Rows from block 12 of a small image classifier, named by matrix and row number. Rows with one number belong to one channel. Each number is 500 + 50 x the weight over its row's rms, rounded and kept within 0 to 999. All counts start at 0. Numbers have three digits each. After the name is the row's rms in percent of the matrix's.
After each channel's rows are labels from the 100 images, of 14976, where the channel reaches its highest value: "top examples" is what is common among them; "peak on" is the class under the peak. Only what is clearly more common there than usual is listed. The data: rendered roads seen from a driver's seat, with toy cars, trees and houses.
# c3: 3x3 conv (model.blocks.12.c3.weight, 384x384x3x3, each kernel summed), inputs 154-230
# c1: pointwise conv (model.blocks.12.c1.weight, 384x384x1x1), inputs 154-230

c3.334 097:413457457552527469573575485467530471443495483503568500410540610428502556460533470535462598529418571517440479518559579477539477534498548435446507477491454457476482497531500562564527449521530481476550580444507478498481530443553445545
c1.334 101:476516351617551426510491415503434523480464445574498555539529539488561549448510474538404550461448556442513456493526453435574490631437564513458557515430506478476513463538459581540535500487565530488488591425516556464485495483567521525
top examples: bends right; vehicles: two
peak on: sky

c3.158 092:464485494460324582467521488572520482423442530499403457444460444513475457465472492432487424492449376566488500515464564493458549441491536512453424506533460438451500486582395507511494567449396508519572466570504538509511465497439438483
c1.158 099:493468585484242530514449459619474509548563597465401464481526590458486553593503496509459460597426434411528578488452451579506529451521529468433492521475385392494545550533543428491486535460448529514580504496498491486527465472454394446
top examples: bends right; vehicles: one
peak on: road

c3.22 099:450504427510490419509484554400473526431444440492452486601476422512533503530463489498468496439475561511489475475488483455406486520514448467508599508525471521466507479526416516554603484530499499512543545474500510439579508466545502426
c1.22 100:514512579515586464597564567419403592403436420473438563475530548489528493493485464470561499569461566503496543476458534466457482543544437433522535497485537481495438509384459534519474633505547555566531513489534491477523466536508549451
top examples: vehicles: two; truck; straight
peak on: road

c3.80 103:630463545463548435530572467469449452490494333392515489452494531483484437508397510415431506469540569370477439515482480508528500485491550514458472462492536526504471543507521469474511495528531521487473480519521478478487515492396513417
c1.80 108:514468519488599476494530483479491476562511524523431465510510537470498537494413533416415432395429434499529481479530493457562517492490545417402569474534503585440515502552523480479486492507517523444500434414482496477466479537446493519
top examples: vehicles: two; straight
peak on: sky

c3.161 093:413469536542450491497358578503481502456483466427548555385474581430491530503488488550540491445459436551482478492545422604469495487478501552488447542446571534493472508490472562475507461457531631490539554534493544448501499520564530540
c1.161 113:501440547529593584451156531479506513523481471442497543453513544471458548483526515524653478471414622435558503506486575475505450466484485572496453473470464489489449453395488526444449512441485587550575534577451513489454568515473462547
top examples: vehicles: two; truck; bends left
peak on: road; truck

c3.108 097:465396392425531508512468510490483512527514408481480437434448534478484490460506487489513547521601424412496425552499481403568531534486491511497605531506381527381523450561525468452456497447486529464513501494489486472471493511394466491
c1.108 109:544464529504536581450518529499508484591525445483457507385482481425417490481523514470582502493525514537407485487485555520497496483495500500455529517454409465490556488499508473502501499511513482464415456548497449490541501528552504534
top examples: bends right
peak on: road

c3.308 094:397540521428401528479494486436535450530585449427503570535520514497517521515580487557518513539470518405584486573475603512540415569509508463547440458503527466581469477558470481571455578478384524516450575506475535548535436533473542416
c1.308 086:482507499430526471352514515507536457530506429459559462540441553506570490524601510495552540517491507438556463592531539481512454502466500510471553503485581424499470527504550495547425509493453509415507569461475430530645537502525460441
top examples: truck; bends right
peak on: sky

c3.145 090:428484409456467529505449530536503399433440352423468517425485445472449402369469474473451507508506454519533524491510542501489598570499505546538522532491465439567512556483453501523437527457429536481515536487492511491470552503447532611
c1.145 096:428550477502459501555523517528515464511543476512491523560514512636429545450360522518412480547471478471444600560512419523492566482472432446476489492560465512626468505502509527584509540463496509472534541453567595497453523521469539498
top examples: bends left
peak on: sky

c3.284 099:500505441529519553465551577383466523467448458431427474503448538439464432526562524565508539496545315432532476557504552467515531474491517512499519497429511484568496553488438446494484489452477565435474503559527461463470514508533474518
c1.284 079:523547343458540470553517581461396497445454495466544501465562498527511538526444395599512523448503412470543427521488517478484527481461560448486489512458550557666506466541507537621497506503491502478407472585567510466518556510529545506
top examples: vehicles: two
peak on: sky

c3.232 108:494453512466483513472588480568471496515448509484535514522528554546520398456418463516417483514475387477465482529557558411604466437508561507477512452477539624548543558509543573469522476509509492508433542600513484417519552466491461591
c1.232 102:452514549475557476513507448570478493546421488483518540487505435503473487479462391530406456490504537454473443475446605441489509584487449441489476465502506475516606460529411487519549491520502559466476609535456493494511459539404476553
top examples: vehicles: two; car; bends right; dusk
peak on: road

c3.175 091:529545553501484569440553526620557502478567516488529501522483503477464515457438514471560498547552466485452551532495396411473666489495485572475451546512482456480456499549560475421454456477547432486461437531519490486493495482416503525
c1.175 099:546463550486514547436569495611539463542443449443508498504492478361490563503498455560592536550480494526518537518440497424507484500490451483447483482500414469471525434433499586467410494420524502534526521518483528527489475489523570526
top examples: vehicles: two; straight; truck
peak on: sky

c3.96 085:550490524464523485525565365607446468522508537437585516592543453503475416502401476549516527552593387498560478447509496487422464485503535476552473517541484650528521527544415518561510503523403484468471537464493533513497437473434516452
c1.96 104:493469530400530488484489400547536473480541552437568477551473523463469421519489501584537555537556466517552474468496411443460476556460517491568472476563477454525454442567535528415523473566411472496520522497520443503444509456408511525
top examples: truck; vehicles: two; bends left
peak on: truck

c3.1 095:511560386594382500473427533503467495509495501466426519501460577506494456467466532446416495527522360499508497489502558509423399533491515457479543553457499432544480490594441457506542418503455538462419505461493456555530483506540477413
c1.1 097:498515442514389636453468525522587517504422438434390547548498432582531498483520474457435461422501553416475517450463470486531482545485518468442569480483494521535558500588409515543542406502549646497517417579519548554561469427553504495
top examples: straight; vehicles: two
peak on: road

c3.29 094:590541399493609574514429431485529503589435524480472530427526495460470575484466491467574538487571590541579499536511411496468520496464507480518487557420490485457533498531582442544533470484449559439522465486481498535495526516503467594
c1.29 114:552486435534611567411537418588487528540521484479558550418538502565490526524556499503544590500496429489593481578537473546501489520489530439573535517478522557442464530512484494530482534495494511469507480450481471499497429614540525476
top examples: bends left; vehicles: two
peak on: truck; car

c3.132 123:509527467510481601503366476521573460526496475467433457406438470442490600512548527453459452521510461561631484440497642458514549545506492470461532487499428436535597499563513472478494435501498563443502496561508514478497545498478487389
c1.132 105:434528424502444560545483431403483523511536490496483461522538512610510488512427385469449500590534470516537469628482479508575491634505466479439509519547506502467505459443593532423509535508573443501452508519526490415450537602530472479
top examples: bends right; vehicles: one
peak on: road

c3.253 105:501481543458535552522576500484521551507470471614461551532486429476504551497456490438482472478371480444432468509492603488535488614493456489523557506525541610493517466465491415537509542448566319546490484499472512544466534489463422511
c1.253 104:474487471479505485475580526588468537510540445579472514422497479505525491505371574596479529484559501486490431510494572457427553473511430531517550483494548571508507453530547464504521537464446501547490444522467533471488581512497494515
top examples: vehicles: two; bends right
peak on: sky

c3.187 091:541473514484478424504449603474492453573550544479431501445502378504425430474523487592501424523545459317372526514485554470510455413480540527438437519430517491513436514492502553393565496513439603547524500476494445546540544491503511586
c1.187 100:613529545571533494464446507502596518539534429457526482521469474500496475507444492507420511615469530220503523539487517565480422481512494480534532525448522520610518464475488517490545450498526483529508518483432581473536489442528439489
top examples: vehicles: two; straight; truck
peak on: sky

c3.2 121:512467506476514491471474465517518540413500428520440447504486478529563448509502511494569473528620438550471441519520493488544472466501524480463449455450496516404492481481529432539475534461551416485499505492512429490426477506478461472
c1.2 108:432483475494470502542465499551581500517588503457489487497470541506544470438468544478492538477563490512524470544438555500476473568481578521519501497481500534458462489487522497522452552512561470504560504600505456450509490547474410466
top examples: bends left
peak on: sky

c3.304 093:492504533467444474472489490486450528530465597487536462440462564590495504563555493477466464489563410523511516568530461450460460492504456537465391460484504493523545545409521464451455533511514452508546506553531400546427487494523468515
c1.304 090:449512517433529498491546477460486557524495552516489410550462514527542470504513474421523509564501518453539470532473478479595504513519421501482438564583458504537435513515507367506551484511466387526500497516483431619387469524524526481
top examples: bends right
peak on: sky

c3.137 100:499495484480416551465387506553531474490528641472547455472474404471499512629470495465420476513540440455609510580514506508381433450502449475475510462505495467516434462554526481482512433502461481509514449429505451426482454495602474490
c1.137 087:498465497460562519506502480553528527506471530514422437436506511554549488825473561577488528461527484428475471426511552466443528378471521594498424498487509499510549469481489496514403534518465503512526514467471512416508478561515468485
top examples: bends left; vehicles: two; truck
peak on: road

c3.233 100:441501525525504552478559486513478458549544473510498583469476478522483627490569473537439458482470537450508511515485544445513430442487482502477599472488464619669484529549486455417508539503540484533538540423501537455466537534571499560
c1.233 112:508502539434417531543509563511507433539516496517464476525495556513507505475485487450647516528470507512494446484478498493423442560483515544447552492539468625484497465575538450500497469510508569538474470509487511459465556491474492529
top examples: vehicles: two; straight; dusk
peak on: road

c3.383 106:412486425492439507572499459466454474473532653491533536556540469521529542487424517559453551482506527567501513469504605469483449439505502520498497469482500475475486507486464581503469487452514461455521581474480480450506464462487523398
c1.383 112:461502506501434490488509487480465492491545533471515507495499442530454556497436554632394528465606544486533498554505560504533521454494518487483431470476470495482509479540436461549446466473440427476538477575524487512504473485599530449
top examples: bends left
peak on: sky

c3.257 095:441535558486436415542510474453459437484436378457523493480507420487474507456444442446445489502494496524476517535468501567452487533484468554551462580538465387509420465551445578506478534471469505445484533468445548439457472457469501510
c1.257 109:468549453543506468579515433536562447518482480479471529416552454512445466454512458517473510466400499440508411512509548500472615575494438485530502456558497396427479555512441575554436394502530539467518529483423584570449402487448444489
top examples: bends left; vehicles: one
peak on: road

c3.40 101:534545459495557513489551521455512568497458407528542529505511439444508520504487486422533494448633446453524536493440472489537458565499454507428437507445535472524551436426480487570491495502557596482501493543485540485498496465525492474
c1.40 107:562546455474562510472523561534510491466493516538522478561466470503495474485559449514451488441450378484581420487493606514472467513474537505418501465461523495460592482514481402577533490453480474446491530491519514571551523527493499553
top examples: bends right; vehicles: two
peak on: verge

c3.42 091:442448434435460536548482459537440470544390599446460483475496493514512659456460512467521497461461404436433508492512602436524464456496462412414624531464461482578543486490477498465525400464398471532509466459468568566486462473378483585
c1.42 089:483499349490400473513492513534437529517496511526462440496429558540503538411543522485573549497540425487402517532486534529528431519514565492420641519472498485472515510514492491459592400514514488539451477476452603502496544478485399558
top examples: vehicles: two; bends left
peak on: road

c3.6 080:489453505586497414451467433553467487516489449399421502493463561505476418500422465528515500386625608441431438528508407488527574530489492482569482508568509494550488550544481557466478488491534533528466577464512512519499485467551458513
c1.6 106:366449425573493406507491441456496409578518433445535503500447528465512392483494505487454527484592557434484476483515465497516558453468468521501370461514478468539522519452513593430473467538575521453568564523549436505524475514617458498
top examples: vehicles: two; bends right
peak on: sky

c3.19 114:538477598495576437471475546494481474448492371487485452589504469536488539451500523544481537527544534429469469472456461480581592507505466547505519515468471547527497562538577470477502470551554506539439489394523529443499536519464548441
c1.19 116:486423543471572414542493495477556511552435513482494435559468442510495522476472481502384502550463541537551454369484463461521640587533504500490543525507470492582550531532592479471529468567604648527513566458509479561488505492434504455
top examples: vehicles: one
peak on: road

c3.30 118:510500412473334414479567505441492503542529610523559512484493554515528471510516485424440508455537404512441463473527524481454393485500503523509562558508533497477486508501524458585512510476431481454460541533473502568433483468494516491
c1.30 110:540489437516470502507530466487429530547450420413505451512479457509521541548544465411500500481498522470346502496434514520454432463496499468432457541578521412515499458506565513545556565508550493439464586494489416482413510509477518465
top examples: straight; vehicles: two
peak on: verge

c3.261 102:466447505535451710592476577545446518543506471454434446519476458453542549448513480491447525383512527506483467522480631437518441545472552502511532490490519554603475526525407522516479468497531463571431490472452508477526475470521456519
c1.261 096:463459467478505528460471479498515528490525483559447459497534429473452485478445439461506466399550528532513600483457536476552436540452491480536525519528566531588411596436337512479506459488545423497506464510503507483480542495514477587
top examples: bends left
peak on: verge

c3.165 097:618527481532486468481519376474471419494437466524551507500549509449516527462455472508449451495460630451432512419530489500497415491504508458497466560445499548482505509504458528472477524493434463515482521538562545475476498495478561474
c1.165 094:414528632547439536439473379548468270546522535480461402460564479391536415521469439529502526479443526439569504487533420566543405558510447514508486482556540553439486541430440483586507469494519541521503529501488543491444532450537542410
top examples: bends right; vehicles: two
peak on: sky

c3.338 097:527490452488482475470416499510491454538439694473518495565482612577528526449434508446443485401530522463487477527501467529492508487504510488557489546523549366531565478453538449564511471487465539504454497478507403477463462508469536522
c1.338 089:551472430443467419490490434479455370493439510480546458431535584502517502508473451557553432476439444554475538518460468546507433603528424570565461549503575366460542505525469399490555505528458469549576507473516437514494536470564525465
top examples: vehicles: zero
peak on: road

c3.34 091:513473454458511425487442413482451526507496417424526523555511529490544572522570481479542515504372573462499536552486476519561394405513527474490570463453554429477495545451579504575511444516542349516526446493500468550422502477478522562
c1.34 107:480510512467583446466511500538563492413541536448428478566461530497544480570461479540455487505511458448449472586580462475512470450527525535462591481583464428433502509515439530504475461533509380539496523448440400511541499507478497526
top examples: vehicles: zero; straight
peak on: road

c3.7 093:497472459597451499506481479557523475594528564473593486516496624405533419511546481458565583529513494443488480470503466472483445513492510471561542504391469482482563481498427447542509537481527429451581444461497505494466483462537506550
c1.7 118:445506422551492442481477543526516562533576494482490537517565484512565495520508479602451434469469463482442469506511534552527533494495559495576584469525533452428523431475507411542588512530443502507508513530521457503491574506529542478
top examples: straight
peak on: sky

c3.4 101:426495453510573582498547384404473483449492477439402495474478420535499456505446539510509481446507365505610536515477431574597599496519520513460637529440520596560505467471532462544493437465509510528499472523526474479554513538439502467
c1.4 108:480516521527524465570492502527491436485486543517456445447495422510472492548441557488504506501490517463485529533524513543521471450491531533509573503439672584546368512465488476464573442599506488546557605491540539464468561473458547597
top examples: bends left; vehicles: two
peak on: car; truck

c3.307 102:504549538527453525480580510557502500539566553566463477466542594475511545537571508510514511470526429427432502502559513505541476511499545532518501502504502601446516530559546534579532511548535649534507476499515496495505476522561476571
c1.307 108:530472534509494462372462524545488550517513446549436491521558486444540530556539434424469450487408592530565549445563635533376432552503447494527460500559424577527459468467485483507445473532475431491501503502456393527424500532532491557
top examples: vehicles: one; bends right
peak on: road

c3.78 100:514467428441468583450568472369553571431564436532454459547443484528480519473505474472482540528408460463523515520513499566596529519495566498523629523493497528495484477417534462590481463563541459455492567530456508462491523495399505504
c1.78 087:589490388499521581449570501500499592513510455515466479519520493477530528482530347543519504515526497554446519512497447554442425528462556537575526470551507507531409505553508478592516509490470545504529521433457521477439561495461567478
top examples: bends left; vehicles: one
peak on: road

c3.169 097:589449503535427522507486554539502456508465511242518502545513557520471510490570531552415468511438567531484560508488496454527466507502506474440532534416553519592414527466467453535455491503565582531517553519460502462487522449526537515
c1.169 089:509492540563510511572544571559508461445489538099462591598538448536570514503501415529506487458515449559480595542517479525535573502461426488611396551496527480538521443472507446532523462494512481502521401519475529508525502417498510544
top examples: straight; pine
peak on: sky

c3.291 103:486381535528452468520598483516409434448510467470431499482500672455486523481498470577523498477585516411458466562531442464525448500499505484509559495475505557504494559513501496486501454526478472523416544479495483529497519492575491536
c1.291 094:486488466430438591456563487467462467507517527488467582439485519505510569466512443454503536496541482489511486572440540446493459536509452480452507508462385502504492519478528508588502479424457535484501578535466542471526506549467488523
top examples: vehicles: zero
peak on: road

c3.273 090:520588536527468456448414493468518530462492500492641495593544477455497538520511506478459491509421525449442442527533565466471519570487492476437514509484474430553574554506473478479403560538476512514564413502528567422461500452397539564
c1.273 089:491530560585469459445466483503483496395490515558547485473462444440467529521482501441494540483461489480421568471509524546530460543490436417567527504522439602552605543516450368518480579511492469495501503461493612522471613387569496607
top examples: vehicles: one; straight
peak on: road

c3.347 106:476451482534573464462429445480428513464490542496461436532534493435519520499635518536544460514513504574493491516503513464435361529508514506522457524487545422510536464512522578597582438473541406472520591545459532459465471439465530528
c1.347 107:448588486462464450452457505425476461472503508503474463624469532526470436513473504562509467511495469443483466517597560493491453497530408508587472469533482459524541457458492472505514519487514438454505512546416512510412411570488548503
top examples: vehicles: zero; bends right
peak on: road

c3.100 130:500492602480495443480531521540530464458452471531518518506555508484477528478516517415500529538509451532377464504511399476372475520506510522553435544495540490593473537501486496571526560495463466491474534512521465549490528483428503468
c1.100 096:501555456599555450540492512521451436435520544588576444528512507419586484500524598661479463431493518472399529530537498518427402489480542517535469476453492525481504587472583513569526403477503499468505531555532433485432502553491545512
top examples: straight
peak on: sky

c3.155 104:556305410532415460493509516424427460499523421436371481524440448424494428395443505494437447455572372587495512477535518449514564612485503490456452511562525554472500449460373551493483415455485528471435500530427537539502481447532469489
c1.155 104:470323467511537531513501523541526511484483476469504431451581517525430455417458530489389498478544461450435396485438588507503623440436523424571533538565414516439473455616329569525533599612441422476519549517542512503498492521509493529
top examples: vehicles: zero; bends right
peak on: road

c3.114 105:471429518492410445519482564533484485475464388510471516494516389438455515473539515472579487525518545496469425462557646506398598591490508549522554523500528495518441529420422567437507511508459461552463504534527534546467444399499511480
c1.114 111:496548400559544521560518433497400485484515664448443490523408545524498428476472518529458493494487456400499414512568543461573472537518501484480460496451523473554489494391406499626491473523382526513476460536515502460540492499484494496
top examples: vehicles: two; bends left
peak on: car; truck

c3.150 091:534528486494427562483491534453512517441502558508427460521510532528509497534475466534474521554494432528493495575512554455461470519480492536489465460516486424470446461484448543447568479471466490474495593518484505557519503513496480426
c1.150 094:515506471458503529515511473531449554477430580520363516481562458526520459451422472533533529470483490474488526485474534570469444422539466488506468409457546559547376480655488503445584431530499453528378515558503473400526537526454499534
top examples: bends left; vehicles: two; truck
peak on: road

c3.160 116:494492608493506509384493592540529487542501410565472474515490396496494559487445484510468460484436428480449515516462487480390453485498492497490530515512497564565549497495534536494544458491552463467508535447488510368463530496459496502
c1.160 098:541500478440506469109521523461499478507469544542637577515501439477439480422583478548407458437486439435500464477461589425563510529517467438477462450451443539459530477539559436519606450466512495447539518476510513470481525512462535473
top examples: straight
peak on: sky

c3.86 098:508459559498557495534474533445456493497491430505369496437523420486542571470536519565438517514636559488533527505489607494393531488495459450424634518479421456558553533495549526517525443509489604526465479564528452472520457523469478541
c1.86 113:404496457569422583487542513455484446433478503510474450513566506613496514469399530512493430489470480482439508489549558411564542417454487474447428461473549533560576530503558579507498363524475559525462537525539529526511462461408491562
top examples: bends left
peak on: truck

c3.215 092:603535510465462458553500477524514475485578494571528498454539546538557434467516457567519527459575445459540499485448562466549556453489461442462428435440462559534509459465529473488516501516555483532411528442534458458501424481510506442
c1.215 093:475516454516454494523463496480528444472452511480565458474520597448555452485479415522509551540582462478479511512517483495504447500487511529421426464461507598469414470443544569465572415353445463557496586512489492562517433486432440461
top examples: vehicles: two; bends right; car
peak on: car

c3.255 102:541467537522466518638534529451558513523485459497512579519509492480506501501500487447463419469442518463583505534487479521578585429496479497512555544512528520488502442595532583559531523500577601550455511524528483607514516494615452540
c1.255 109:544491512516476558528563600538564502522525505428469487503509472525487390581484498489415438484501473406547506531447544486488586633516526500492547547527419382490455551546457500432526545533508492514424497565569468521568491481567476590
top examples: bends left
peak on: sky

c3.65 102:458547543487364522448531458454487479413483430518578460547469494590480426513483480435501449515516514432468514503553529519467410462505466472447595511483479411551450461612436554536557404487497509511472487481448472467495474431441547399
c1.65 087:484515419535505449487536492592405487538441449471453487460481526651528450442501452540503486588477510473480629526465526502490490427485456604490494491479455506471494506467540397560538423547471398555500558508551450500469440492397503515
top examples: straight
peak on: truck

c3.267 095:470603383471477459526443414694485477485424455427509460492511536479528472503503463531458472525448599431456524559478480529478585401516477456485411505548480516522536564591473507516524551491521564429582413510501458494518496502524395613
c1.267 100:489513515522534464396447554586555479450421485496456464464479518444482480458539413479490470434482519397480466532486488515548512468486439460499521547474503482431579422535446442457483471489444464543468550530511517531497510540589445532
top examples: vehicles: two; bends right
peak on: sky

c3.341 105:574479489521411445487481545459479440523459554513455514501495478465509496464522491546528548499450445505468437514521601484392535527491590467514394440454487527474475482469490508490490430549368542516549418487554559430494519483525463389
c1.341 104:580493557477452520504497551478418487513438429415406520397477477523458561496470468494475509567434487443442373429546448518478422487495557490567426528489404461512530464479455495448533466552515497524522537446528585493585477454453493449
top examples: vehicles: zero
peak on: road

c3.21 103:525593505456417544479495523460467545465548406539465496471461430510513448539443507528481489456493335409528470481532494400561500376512564498530576513509499587465446465413503471499493480438467501436441554470478439475505505429484436470
c1.21 093:595562486578519458519455457546405545514493482411508473407479549521525497516498484532508415401562465507515524500571463445491519478486524535509572550498557514429515490519501402568489445446504525543530497492527392566522491425506477475
top examples: vehicles: two; bends left
peak on: road

c3.339 096:539531466521501489564421416474541465525522444496645542498476486525455522478519410464582490499478542454489480556520504447503549450506492498416512474468461460513522517500528482544490410501436407425443450431536563466473487504435444482
c1.339 101:611497532543557524520506495525486449586552584499477472456532522472482437571557587507467524545534553444485494483481464483538409526521486431360476508497426466553612432496466541577507409503484460498435485470421439523527422514470410503
top examples: bends left; vehicles: zero; line: no line
peak on: road

c3.241 092:441532459454585476484466501465470525485492511511415410499486505525495494526538473494412439460430592492472579492480484517491439405512491442537369499500449481501475446500473464529530565520464460487499513502446496384501549453495516527
c1.241 106:463483568432559545500547538400464467529496576538457464484493456463513598325560505553515484457463492556668535474455420614491538429523536514509469499556543435465489448512493508579504551519541430458471503561481576455472514483488515434
top examples: bends left; vehicles: one
peak on: road; truck